config.toml
arch = "vit"
model = "multi-label image tagger"
dataset = "rosettes with rotational symmetry"
train_examples = 97500
image_size = 48
crop_scale_min = 0.8
horizontal_flip = false
color_jitter = 0.1
norm = "rmsnorm"
norm_position = "pre"
activation = "geglu"
mlp_ratio = 2
head_dim = 48
fused_qkv = false
bias = "all"
qk_norm = false
parallel_block = false
inner_norm = false
patch_size = [6, 6]
layers = 16
width = 384
positions = "learned"
pooling = "attention"
num_labels = 18
init = "torch_default"
residual_init = "zero_last"
optimizer = "soap"
beta2 = 0.99
lr = 0.0024
beta1 = 0.95
shampoo_beta = 0.99
eps = 1e-08
precondition_frequency = 32
max_precond_dim = 1024
one_sided = false
adamw_lr_other_params = 0.00088
cautious_weight_decay = true
steps = 22600
batch_size = 128
epochs = 29.7
lr_schedule = "wsd"
decay_fraction = 0.2
final_lr_fraction = 0.01
warmup_steps = 2260
weight_decay = 0.0
adamw_weight_decay_other_params = 0
Rows from block 10 of a small multi-label image tagger, named by matrix and row number. Rows with one number belong to one neuron. Each number is 200 + 40 x the weight over its row's rms, rounded and kept within 0 to 999. All counts start at 0.
After each neuron's rows are labels from the 100 images, of 14976, where the neuron reaches its largest size: "strongest on" is what is common among them. Only what is clearly more common there than usual is listed. The data: rosettes with rotational symmetry. In brackets: how many of the 100.
# gate: MLP gate (model.blocks.10.mlp.gate.weight, 768x384), inputs 220-274
# fc1: MLP up (model.blocks.10.mlp.fc1.weight, 768x384), inputs 220-274
# fc2: MLP down (model.blocks.10.mlp.fc2.weight, 384x768, transposed), outputs 220-274

gate.121,157,243,105,159,200,206,159,173,203,208,174,194,260,224,206,208,237,158,202,166,234,233,256,293,144,223,109,171,176,215,219,184,260,203,252,155,162,235,193,219,223,195,229,171,260,229,151,227,185,231,205,212,219,206,205
fc1.121,271,190,216,245,181,290,225,158,206,224,167,211,159,244,217,240,240,130,228,169,269,160,244,217,200,171,152,208,177,214,187,232,151,140,175,205,190,192,240,131,266,225,179,222,103,248,246,183,250,163,192,133,210,185,180
fc2.121,220,161,277,197,152,174,221,182,198,185,162,192,246,177,152,220,169,179,246,152,174,241,168,269,178,158,143,173,142,165,177,180,245,205,239,208,149,174,177,185,134,194,215,214,126,218,181,214,180,183,177,192,189,215,158
strongest on: cool (42)

gate.58,182,265,234,204,195,187,218,227,121,240,201,145,214,151,227,192,176,154,204,219,233,215,200,256,126,149,232,145,267,286,185,205,243,100,151,161,167,190,238,125,201,242,210,145,155,246,199,175,204,223,276,158,250,286,149
fc1.58,280,277,238,246,220,233,272,194,91,150,234,208,226,265,213,231,242,226,174,202,222,232,225,85,208,197,226,123,229,216,184,196,178,115,158,198,188,216,187,232,156,189,230,173,158,233,241,199,228,219,243,170,246,322,247
fc2.58,134,180,229,224,212,253,145,228,175,158,213,253,200,224,185,176,236,166,252,231,213,192,211,193,190,196,206,210,140,200,234,188,222,178,181,166,131,213,151,289,196,180,174,279,166,168,161,214,252,205,153,225,177,221,167
strongest on: vivid (37); pastel (33)

gate.553,271,155,177,153,209,186,265,208,196,200,197,195,163,228,194,192,155,196,180,222,195,203,232,281,192,201,124,182,225,143,199,208,185,236,221,256,195,202,203,174,151,250,102,264,117,150,190,162,172,179,205,144,253,215,215
fc1.553,223,241,179,209,212,193,174,233,188,190,176,242,261,201,236,201,226,184,245,209,257,202,123,133,210,165,274,209,188,226,249,205,227,183,209,157,188,150,178,209,243,146,212,128,231,194,263,218,252,261,182,247,125,166,185
fc2.553,296,189,189,140,150,202,171,262,246,257,245,258,254,231,174,207,222,128,183,167,201,212,196,257,200,240,162,183,242,192,186,204,220,179,223,186,207,219,220,177,96,224,143,233,213,134,215,150,179,192,180,221,221,176,161
strongest on: cool (66)

gate.729,271,207,229,175,222,244,198,167,210,240,195,195,209,147,205,204,165,177,228,210,264,225,194,196,130,196,182,189,139,212,144,212,84,216,117,219,185,163,208,213,202,142,192,208,191,193,317,209,181,254,180,222,223,189,300
fc1.729,137,157,196,176,92,201,230,195,153,153,145,194,214,252,231,227,185,258,263,135,178,186,198,277,297,242,176,166,202,177,293,202,199,219,181,166,191,174,193,157,237,202,207,255,269,170,176,217,207,266,192,208,225,179,81
fc2.729,238,246,214,199,172,158,181,156,285,227,184,167,177,205,140,145,259,187,159,182,191,208,116,181,112,218,175,159,250,232,84,274,173,211,225,194,232,205,284,270,183,211,223,153,154,218,212,129,142,184,129,190,220,217,285
strongest on: off centre (89); cool (36)

gate.663,175,160,149,201,137,194,111,191,170,207,197,190,174,182,165,254,136,139,254,181,154,186,305,224,264,190,246,289,175,177,191,224,239,209,240,198,225,255,210,211,244,170,182,130,179,259,170,197,295,236,208,213,210,231,264
fc1.663,231,134,208,199,165,217,160,225,159,191,142,249,194,196,187,297,135,160,255,241,178,243,315,234,223,200,214,246,194,178,195,206,223,195,189,187,255,268,174,232,235,136,172,98,171,270,154,180,289,206,211,191,207,183,240
fc2.663,335,214,263,190,252,265,223,233,244,182,181,107,66,214,160,148,260,219,159,126,217,145,288,212,200,183,219,193,172,222,161,205,171,194,150,222,189,167,208,167,189,293,223,249,211,151,236,183,178,214,255,190,283,141,191
strongest on: off centre (80); three-fold (33); four-fold (32)

gate.81,155,263,205,171,184,160,206,220,151,260,149,132,246,167,218,164,208,157,226,150,228,277,184,211,185,167,88,215,137,163,170,178,216,240,228,196,218,179,277,192,189,218,209,277,210,238,185,238,209,218,225,232,213,132,236
fc1.81,219,178,234,163,157,135,177,257,179,216,140,227,235,185,175,148,228,217,302,266,166,276,250,227,214,190,172,153,155,174,174,207,190,126,236,186,203,192,247,237,178,206,249,293,191,226,124,173,210,184,181,223,191,140,269
fc2.81,255,223,124,148,249,174,246,189,200,234,207,171,147,202,266,170,237,274,236,165,182,132,222,268,215,235,278,105,167,227,221,176,194,284,297,235,202,183,198,216,219,213,267,142,233,238,148,171,150,222,212,193,144,176,198
strongest on: grey (36)

gate.97,218,206,143,291,255,152,175,197,260,198,227,143,224,146,215,142,203,111,174,227,204,228,239,251,203,186,113,270,244,188,262,292,221,203,223,169,175,213,187,256,169,138,188,167,130,173,184,194,212,157,176,169,263,230,246
fc1.97,210,197,162,132,210,260,215,206,142,250,177,223,185,196,200,168,196,248,215,192,166,225,206,173,222,240,303,224,166,207,161,233,207,256,169,248,322,211,233,188,148,209,235,210,222,198,221,174,160,133,223,190,150,153,189
fc2.97,136,185,166,215,171,191,156,186,250,132,230,187,252,250,143,214,163,148,193,230,231,180,164,274,220,184,272,200,205,203,166,229,243,241,232,210,188,222,139,247,231,249,174,143,161,265,264,217,206,197,233,226,166,226,223
strongest on: dark (35); ten-fold (31)

gate.756,220,219,256,189,114,222,76,214,205,199,220,156,229,274,236,215,151,214,171,208,161,270,230,180,170,186,214,158,202,227,214,123,212,226,135,180,227,227,232,169,225,264,236,210,216,158,258,247,221,232,237,179,267,176,235
fc1.756,199,201,186,214,258,219,177,223,237,124,228,201,173,209,131,204,184,236,193,221,171,272,237,267,255,179,152,159,179,210,198,190,258,227,231,211,173,109,171,188,211,262,247,181,152,208,235,223,244,178,275,227,125,269,202
fc2.756,231,243,200,227,233,158,199,301,233,286,226,133,200,154,173,162,273,167,156,210,165,168,250,183,215,180,158,205,231,227,234,191,204,147,197,244,190,248,200,223,209,199,171,207,208,147,253,196,170,188,154,245,145,154,207
strongest on: dark (50)

gate.602,220,203,239,208,227,276,207,181,81,165,289,222,239,163,149,180,210,221,129,207,220,238,213,267,140,212,172,156,237,169,197,176,223,202,260,208,209,195,164,174,251,240,134,246,245,137,198,174,239,235,285,220,202,263,144
fc1.602,215,261,201,305,255,188,191,163,161,167,163,266,159,173,144,216,131,241,158,195,241,184,245,212,131,170,135,220,203,241,189,205,176,207,204,191,238,145,152,169,256,180,197,277,140,149,203,130,234,161,224,209,250,196,183
fc2.602,266,122,183,222,155,236,257,216,195,146,168,133,153,132,219,162,227,194,174,161,160,211,173,229,268,149,239,235,185,159,184,196,191,231,172,200,264,171,161,237,249,279,242,200,212,188,191,113,156,164,229,193,231,269,215
strongest on: grey (53)

gate.326,170,201,126,219,150,268,181,210,273,238,206,181,190,154,205,146,206,209,91,152,193,247,201,175,195,163,218,237,206,196,169,197,194,168,166,204,162,202,175,228,170,233,161,106,221,235,192,189,204,230,215,217,196,156,291
fc1.326,171,203,261,181,197,152,212,174,204,117,197,196,177,225,220,186,202,207,241,257,144,149,201,225,184,224,250,222,303,139,223,183,253,240,274,238,187,220,247,138,175,221,188,161,193,195,147,187,229,217,172,203,194,155,254
fc2.326,299,191,129,290,249,191,217,219,232,207,250,217,192,256,192,224,206,189,188,197,242,245,208,202,225,194,103,256,181,154,120,224,184,199,169,203,253,238,187,164,219,207,228,186,130,179,194,216,166,238,232,230,205,180,258
strongest on: vivid (84)

gate.438,245,187,211,155,207,128,284,199,203,278,277,177,146,165,232,156,187,199,243,183,204,189,225,208,197,157,228,151,207,204,248,187,193,213,130,86,268,217,227,221,212,99,216,171,204,139,217,202,218,322,253,128,257,221,199
fc1.438,214,246,225,200,207,163,191,179,244,190,221,172,183,184,275,171,148,231,182,212,290,198,130,157,207,144,222,284,215,202,159,169,160,181,181,264,232,235,171,185,150,228,226,212,278,193,217,225,217,225,245,266,307,208,183
fc2.438,180,167,132,175,177,268,171,156,195,209,234,187,252,208,159,166,177,158,218,234,202,185,225,237,123,195,195,202,201,230,183,185,260,175,214,149,183,262,183,155,262,226,172,135,124,158,280,236,188,176,72,162,234,211,193
strongest on: pinwheel (88); grey (38)

gate.399,179,208,171,244,218,207,179,162,277,175,253,179,200,222,151,190,198,263,203,256,289,292,275,176,189,197,177,196,146,213,190,203,228,163,151,284,166,170,258,224,197,261,164,208,145,222,166,264,252,179,229,184,219,169,332
fc1.399,188,196,158,206,196,235,246,204,253,193,259,196,241,211,268,276,162,193,216,288,157,150,209,195,240,207,211,233,295,210,197,130,141,177,140,162,125,200,188,228,267,163,290,209,166,187,177,230,108,161,232,159,263,158,225
fc2.399,226,250,297,250,243,244,224,257,232,201,160,198,212,195,299,162,175,196,180,208,143,221,194,234,215,218,140,226,223,192,132,263,213,256,203,192,266,182,167,109,241,192,195,181,192,212,205,167,159,126,160,246,199,174,148
strongest on: dark (44)

gate.391,205,165,168,207,208,252,129,248,234,231,225,245,186,221,136,253,183,213,189,246,162,207,222,212,190,171,250,216,202,261,208,182,169,201,243,195,191,188,192,214,295,136,189,178,175,221,176,206,174,192,203,245,176,214,159
fc1.391,155,191,217,180,257,169,175,239,211,269,211,206,169,192,149,127,195,204,189,276,165,222,246,158,236,167,164,165,206,196,180,179,190,164,171,226,200,127,213,164,256,226,249,255,265,199,163,223,207,298,133,232,252,242,219
fc2.391,213,189,194,231,189,219,166,174,155,202,185,142,233,134,140,241,209,190,270,147,233,160,234,184,221,160,171,242,153,159,186,236,210,241,165,166,168,205,146,183,156,151,208,140,211,244,255,199,211,112,193,223,222,208,207
strongest on: three-fold (43); grey (38)

gate.721,149,241,233,262,174,227,222,245,257,226,225,214,182,165,178,201,203,172,155,104,180,172,262,278,144,150,193,195,225,204,223,184,257,171,164,196,198,183,166,214,161,209,241,232,234,171,197,177,226,168,207,216,307,186,185
fc1.721,172,206,134,228,175,210,218,303,180,235,146,200,312,90,172,200,172,225,210,92,234,199,208,209,190,208,192,171,228,209,196,205,196,199,191,190,311,166,161,203,211,259,206,186,205,197,137,268,181,202,179,161,260,186,195
fc2.721,226,234,294,160,262,226,287,155,196,221,138,173,205,152,213,180,197,219,178,208,221,174,261,251,232,204,217,220,136,202,232,210,215,112,204,195,198,140,232,206,155,182,236,203,257,258,198,173,163,169,217,232,136,214,147
strongest on: dark (64)

gate.604,218,238,262,205,269,213,206,227,220,208,189,178,215,243,216,274,189,239,216,243,203,162,249,257,220,138,155,275,253,182,154,163,154,209,225,189,187,166,193,177,185,191,185,217,235,160,254,214,127,184,177,198,168,103,189
fc1.604,195,220,183,224,196,190,189,157,146,244,128,195,131,183,215,195,203,213,188,212,187,206,236,244,242,218,195,258,257,206,200,260,192,140,187,209,254,183,103,232,223,169,234,241,271,168,175,200,179,201,268,202,260,213,190
fc2.604,173,173,150,162,205,192,186,197,252,242,191,247,201,156,245,230,217,138,141,142,182,193,227,232,249,200,206,213,226,231,167,156,218,265,208,190,205,260,253,234,193,344,222,197,241,153,210,171,222,238,141,137,186,143,186
strongest on: vivid (63)

gate.476,177,223,87,255,211,190,142,263,203,215,224,212,286,133,216,141,190,177,180,172,234,190,232,219,248,207,196,300,241,247,163,204,122,232,188,242,137,200,249,192,214,165,211,200,227,156,120,221,231,249,229,204,211,190,207
fc1.476,225,177,229,200,173,256,195,216,247,123,178,256,230,180,205,217,171,226,199,116,208,197,122,99,222,212,277,157,222,242,209,275,133,161,248,262,168,158,190,154,205,195,179,193,283,196,200,93,208,231,158,220,239,202,176
fc2.476,253,213,190,195,204,177,168,169,177,224,152,174,220,262,177,210,245,185,187,194,236,218,222,258,233,177,239,164,221,192,219,278,137,164,245,226,252,227,216,129,205,268,183,214,227,199,267,107,223,112,159,200,191,139,255
strongest on: off centre (71); three-fold (42)

gate.642,211,192,187,131,166,111,206,248,233,248,177,201,174,215,256,282,238,248,230,218,181,301,220,175,255,190,233,252,225,182,132,227,200,145,219,177,163,190,133,239,229,251,200,189,160,141,248,236,188,167,223,152,234,134,243
fc1.642,207,199,210,170,211,223,228,286,312,232,243,273,212,169,225,189,202,114,179,218,202,128,275,179,86,228,183,189,135,170,258,177,215,209,252,139,222,223,268,172,202,170,149,131,202,232,223,184,169,202,180,275,234,216,199
fc2.642,161,236,244,209,254,211,185,231,171,250,158,57,235,202,221,186,171,178,171,159,237,156,258,179,212,164,188,125,209,256,160,253,196,208,227,171,177,195,266,220,245,168,241,210,132,175,219,259,185,208,245,151,150,205,204
strongest on: pinwheel (79); off centre (67); three-fold (47); palette: grey (34)

gate.384,146,237,177,196,219,182,220,203,149,271,287,187,96,139,224,196,188,105,199,228,186,168,254,219,206,149,144,218,131,204,200,227,132,175,145,183,231,203,187,129,192,243,140,204,219,113,227,138,143,244,198,169,187,227,182
fc1.384,240,193,269,186,108,212,142,236,254,189,127,225,222,296,202,182,211,241,218,173,206,176,214,122,164,288,196,195,285,223,233,113,236,226,202,226,241,186,163,171,189,159,181,239,193,170,155,241,170,183,236,241,186,169,144
fc2.384,193,171,249,210,234,202,340,187,116,222,260,159,184,213,147,273,161,165,252,232,204,179,220,181,219,223,154,161,158,271,196,162,183,156,202,177,165,221,202,219,188,214,224,222,245,175,192,231,228,241,212,204,189,235,183
strongest on: vivid (100)

gate.458,205,215,173,168,265,199,189,168,219,110,114,196,242,191,261,198,146,210,215,214,190,143,199,271,170,236,184,140,193,311,210,208,188,251,128,201,151,182,118,201,196,180,132,246,218,250,183,201,184,174,146,193,200,208,249
fc1.458,218,153,150,195,227,183,207,244,184,175,222,184,236,272,189,132,176,262,219,220,113,206,255,215,177,202,230,186,239,292,266,220,194,184,208,173,206,177,204,243,204,221,227,234,193,191,245,155,186,195,176,144,128,220,213
fc2.458,161,223,197,164,237,268,231,217,221,256,217,129,185,226,189,200,213,243,163,238,204,179,267,178,178,248,199,263,242,168,204,154,131,247,225,178,265,236,203,210,183,248,184,175,211,226,208,181,244,155,233,178,233,130,237
strongest on: mirrored (85); pastel (33)

gate.748,161,222,224,180,245,117,235,172,172,255,184,214,215,262,188,200,214,191,249,165,158,262,143,162,181,170,254,185,236,209,225,153,331,129,230,227,197,208,201,191,184,144,144,170,206,214,181,177,246,246,199,210,238,236,165
fc1.748,236,254,233,200,189,240,151,170,266,168,160,181,158,239,205,189,185,214,228,199,166,217,127,177,202,193,217,196,221,202,168,242,180,233,161,211,235,188,173,207,144,226,186,186,165,193,130,239,251,212,214,219,179,108,249
fc2.748,261,167,220,144,187,247,102,237,176,198,218,198,238,190,242,139,190,153,156,246,209,245,165,145,187,215,163,217,193,192,166,214,194,237,207,171,212,174,196,175,178,211,275,172,210,195,236,167,149,213,165,167,216,276,199
strongest on: cool (78); off centre (70)

gate.89,253,227,188,195,260,247,193,260,148,227,158,181,136,195,191,224,241,166,175,278,219,203,267,231,220,223,154,196,239,199,184,211,142,170,210,214,185,180,228,180,337,234,243,199,243,236,245,254,259,251,226,215,190,218,228
fc1.89,204,155,154,207,213,256,206,227,231,133,175,205,201,176,155,186,220,193,180,252,256,204,212,123,240,209,148,218,206,240,230,174,188,250,253,259,245,180,257,233,239,155,229,212,246,234,201,252,217,258,160,194,219,196,214
fc2.89,179,198,189,182,227,164,181,187,173,211,168,241,204,136,190,249,198,207,182,225,155,210,238,196,188,228,172,213,226,237,205,208,187,162,164,253,160,206,158,210,220,143,218,105,180,203,225,188,163,235,182,302,163,265,168
strongest on: cool (62); off centre (62)

gate.228,178,210,213,215,233,147,166,246,244,238,186,129,181,184,187,195,197,172,232,225,221,206,218,186,175,199,191,160,153,136,197,218,196,224,179,249,176,239,165,168,162,274,190,257,180,182,288,220,150,154,208,206,187,209,214
fc1.228,216,167,240,220,252,198,166,216,259,214,176,165,222,207,269,220,160,242,202,244,201,162,156,219,247,241,240,193,207,148,231,284,194,216,218,153,241,234,175,224,215,256,192,212,175,244,204,240,151,62,148,162,208,211,187
fc2.228,251,172,134,180,297,210,206,210,178,310,222,212,258,199,162,178,166,168,186,263,253,177,192,137,84,183,269,240,217,174,142,203,213,151,188,190,251,266,224,210,175,200,240,147,163,202,152,184,215,155,156,261,188,199,202
strongest on: off centre (60); pastel (43)

gate.360,195,259,206,186,176,212,220,186,187,222,200,182,213,233,233,153,212,202,245,253,213,293,140,207,129,211,179,122,272,248,187,183,180,181,221,218,241,142,194,172,220,193,215,182,279,165,196,91,155,174,168,217,214,232,215
fc1.360,213,86,159,168,192,224,148,181,176,194,221,120,204,165,160,268,217,175,229,198,231,171,288,198,175,162,190,165,178,184,202,235,236,247,180,136,208,246,166,236,207,216,207,171,173,243,183,255,269,202,230,186,177,171,249
fc2.360,233,225,221,164,211,204,239,193,152,174,325,259,277,175,198,231,156,147,200,225,144,173,173,168,108,229,213,159,147,170,251,199,205,172,160,197,102,219,203,219,217,274,109,252,251,260,236,241,234,180,224,188,158,224,199
strongest on: mirrored (95); dark (56); ten-fold (40)

gate.681,213,212,200,208,221,196,167,209,198,189,259,130,221,155,216,193,179,218,156,216,207,176,131,250,206,253,149,218,259,198,204,240,237,182,152,216,197,149,241,198,261,230,98,153,168,116,187,221,107,221,229,223,125,197,190
fc1.681,233,144,219,157,227,175,217,220,230,179,215,251,146,188,191,248,193,173,234,157,210,158,229,203,261,178,196,283,238,226,240,155,191,269,251,162,187,209,168,175,210,158,250,169,164,264,190,193,158,150,191,295,220,205,206
fc2.681,214,199,243,170,213,228,220,200,224,153,181,174,178,270,148,201,147,205,183,199,249,214,252,219,209,188,231,257,206,198,226,255,188,235,208,245,271,255,233,144,226,164,265,209,159,192,246,227,201,126,197,187,186,174,182
strongest on: dark (33)

gate.282,178,151,182,203,253,179,234,240,180,222,230,140,196,193,174,243,244,215,227,209,147,211,203,212,173,172,126,197,192,183,228,176,143,139,257,221,224,181,246,241,187,244,189,177,199,152,178,235,218,203,260,231,197,247,258
fc1.282,171,196,164,258,192,187,201,295,165,187,230,231,195,198,225,147,288,303,154,178,102,182,192,203,218,204,143,229,175,221,198,224,204,186,170,197,143,173,182,212,274,268,214,195,198,181,258,183,181,234,203,216,211,188,175
fc2.282,197,191,141,92,297,188,233,145,155,197,261,224,244,195,245,203,180,177,221,223,145,218,144,175,116,152,186,214,180,136,177,264,161,189,177,133,174,173,189,175,196,150,169,178,171,172,272,207,236,229,239,221,267,227,221
strongest on: cool (92)

gate.66,125,165,187,220,137,172,213,214,171,214,208,224,203,275,153,240,195,195,202,250,210,221,206,205,205,190,205,178,249,131,236,274,166,152,160,229,221,234,202,191,228,223,252,318,202,123,236,264,196,211,205,229,183,190,240
fc1.66,192,284,193,226,215,208,190,201,252,209,169,190,179,247,89,275,237,225,149,183,275,169,213,267,246,136,233,300,221,229,195,204,214,255,171,189,187,236,292,223,171,224,147,174,178,220,170,93,229,183,172,171,117,187,213
fc2.66,238,228,228,187,269,193,171,183,212,198,178,142,192,230,240,198,179,151,220,224,259,220,222,222,200,186,251,191,120,253,114,206,220,182,223,206,261,165,212,184,116,220,188,214,272,196,258,193,187,191,220,244,231,204,160
strongest on: cool (71)

gate.57,145,191,177,194,195,219,255,243,152,180,226,184,188,308,141,196,184,146,219,208,158,209,207,210,154,200,182,230,160,163,227,146,172,156,154,211,281,231,189,249,195,127,233,193,181,152,77,194,108,148,220,189,229,167,183
fc1.57,180,246,193,220,202,179,270,245,178,199,230,196,217,214,200,244,240,113,146,259,178,199,175,215,186,209,163,238,137,148,233,148,193,185,110,224,262,230,252,181,209,154,177,176,204,186,122,218,178,194,159,187,248,169,263
fc2.57,261,172,202,192,218,234,159,206,255,230,235,260,160,304,134,130,177,233,250,185,186,174,236,245,159,251,101,239,142,196,164,153,189,202,126,229,223,194,248,250,235,119,188,122,216,213,198,214,206,191,204,202,139,161,205
strongest on: pinwheel (77)

gate.470,187,205,257,147,172,161,131,200,194,284,184,241,204,184,166,215,187,130,133,334,140,203,224,132,171,146,220,187,199,273,230,205,238,204,231,158,159,141,181,167,251,281,191,164,194,264,191,216,200,212,161,197,194,158,200
fc1.470,296,183,197,194,175,206,158,181,192,164,243,271,237,139,259,202,211,161,219,192,171,204,169,265,216,203,216,160,221,206,156,129,219,203,254,254,154,213,235,213,172,214,191,188,232,96,175,155,250,163,148,189,246,252,180
fc2.470,141,177,237,168,152,180,144,135,147,205,250,95,242,209,234,163,123,295,161,157,207,206,104,190,244,145,215,251,201,262,150,158,178,214,150,166,214,167,119,259,189,248,147,179,180,243,185,253,179,263,261,159,211,207,183
strongest on: pinwheel (83)

gate.508,175,167,253,169,201,132,182,156,238,155,193,217,169,185,195,219,216,175,253,222,185,157,208,232,199,238,184,163,178,248,169,220,312,211,134,191,255,184,227,215,214,155,219,170,233,270,245,205,128,190,197,214,60,213,181
fc1.508,180,148,167,191,154,214,241,150,235,155,202,260,134,213,168,181,222,144,239,230,207,152,210,232,253,203,178,175,233,171,149,137,201,201,132,218,253,230,184,187,225,174,214,164,195,193,289,229,174,285,188,216,118,238,168
fc2.508,170,146,147,255,179,142,208,191,189,190,225,218,216,145,177,274,197,240,111,229,200,187,183,199,222,215,222,201,185,173,163,203,133,221,211,177,246,261,170,216,192,181,193,203,216,158,146,150,219,157,186,295,187,171,182
strongest on: three-fold (37); grey (33)

gate.139,257,183,186,252,240,226,237,243,207,220,211,157,183,213,148,203,215,226,209,168,190,192,222,154,241,145,226,235,132,150,154,152,220,257,173,141,168,276,233,191,192,193,215,181,181,173,107,241,215,227,201,152,251,197,189
fc1.139,183,150,137,202,238,181,227,240,143,226,235,197,203,255,155,219,209,186,123,169,279,206,199,204,196,205,161,178,165,249,187,171,248,150,225,165,290,270,293,190,223,220,176,291,144,212,201,220,221,251,194,223,186,205,177
fc2.139,210,161,205,138,159,227,194,203,232,166,259,214,232,240,170,206,200,200,216,157,196,160,178,161,230,171,182,203,257,208,246,131,187,146,179,230,122,235,236,226,200,301,209,113,196,182,219,133,162,188,211,196,202,160,257
strongest on: pinwheel (92)

gate.551,211,210,243,185,207,156,136,201,171,265,158,188,220,193,152,157,164,194,170,151,163,187,176,211,175,289,167,230,180,181,177,145,141,170,260,192,145,175,140,222,248,170,217,180,237,171,183,113,192,216,200,173,209,223,244
fc1.551,220,177,204,152,207,267,222,154,210,183,150,222,213,163,248,238,149,203,178,202,237,256,181,193,121,215,236,213,226,184,182,247,206,169,209,194,161,236,217,232,254,236,285,136,191,235,253,191,230,180,230,241,165,170,232
fc2.551,246,195,232,220,166,202,109,135,188,291,190,160,225,234,168,270,143,217,247,186,225,156,223,198,209,221,170,174,237,202,290,286,187,226,95,142,169,163,199,178,175,197,230,129,175,211,197,168,244,257,181,208,135,183,176
strongest on: dark (51)

gate.760,257,198,167,213,242,166,262,234,161,200,255,223,143,277,273,190,161,144,204,168,265,203,195,212,314,220,191,270,212,222,164,237,196,187,193,190,222,164,292,214,150,169,197,245,237,293,159,216,190,173,187,138,276,173,184
fc1.760,254,190,181,200,246,256,171,192,159,137,217,224,188,213,213,197,252,151,191,136,219,196,237,228,290,161,180,237,200,185,234,167,184,222,199,223,216,274,232,148,187,154,130,197,200,228,220,109,227,249,147,221,273,201,190
fc2.760,203,241,214,223,225,192,232,115,189,216,221,158,182,223,225,166,246,204,217,229,314,203,267,247,213,126,251,217,189,209,178,193,232,164,237,144,187,162,159,223,146,226,195,195,188,179,157,236,206,194,146,259,224,219,254
strongest on: dark (75); off centre (64); three-fold (34)

gate.36,194,126,288,349,223,284,255,246,213,153,203,221,142,177,191,219,199,192,144,218,220,220,124,182,118,180,144,179,235,191,220,223,214,226,246,199,83,200,252,173,188,195,174,188,234,242,230,266,218,253,187,243,179,192,153
fc1.36,213,175,282,275,258,254,208,239,182,175,187,185,222,164,209,204,243,205,168,200,236,262,168,158,173,175,166,162,219,214,260,261,250,206,227,221,99,188,208,172,147,213,196,233,239,223,260,194,222,222,221,202,259,148,206
fc2.36,225,184,241,179,200,251,231,204,216,231,203,199,271,131,242,194,166,171,187,196,212,240,263,190,215,249,173,237,278,195,224,187,163,197,170,242,232,242,126,213,89,186,238,233,193,263,206,263,210,88,170,181,186,196,168
strongest on: off centre (62)

gate.320,181,165,258,207,206,175,212,145,227,208,235,234,282,226,235,231,184,165,140,262,197,206,224,149,178,186,173,182,247,231,212,273,239,207,182,195,141,165,206,121,289,169,178,202,138,199,168,198,206,220,202,177,214,265,196
fc1.320,253,274,173,181,149,241,136,243,226,156,198,211,196,205,230,225,233,295,208,142,163,225,238,214,190,212,200,198,153,168,186,106,186,227,217,136,289,233,186,228,130,198,233,215,205,187,180,181,263,151,162,213,234,177,229
fc2.320,194,183,185,180,236,248,133,242,208,175,212,159,222,218,143,197,254,201,212,267,188,180,89,155,193,176,263,208,228,181,212,187,251,248,263,254,196,169,199,179,308,221,250,199,179,188,167,195,219,202,243,266,143,205,169
strongest on: three-fold (30)

gate.611,136,207,179,128,193,193,209,186,249,255,232,241,151,234,161,252,245,143,179,168,135,126,152,176,140,199,221,282,164,238,194,215,201,132,203,271,182,219,250,228,222,220,196,194,201,217,189,172,229,189,217,205,185,222,172
fc1.611,264,263,267,179,237,184,231,161,299,238,196,227,276,214,140,276,206,195,202,248,240,208,240,177,185,182,255,201,206,221,225,248,210,228,232,209,216,154,263,233,205,256,239,245,169,166,211,167,204,183,117,217,176,219,193
fc2.611,186,148,164,220,180,216,195,242,102,179,150,194,169,171,242,139,236,181,205,174,171,128,241,231,242,137,177,190,255,264,189,212,216,206,202,297,175,246,211,144,167,162,174,245,209,182,234,171,207,288,162,223,251,129,226
strongest on: cool (44)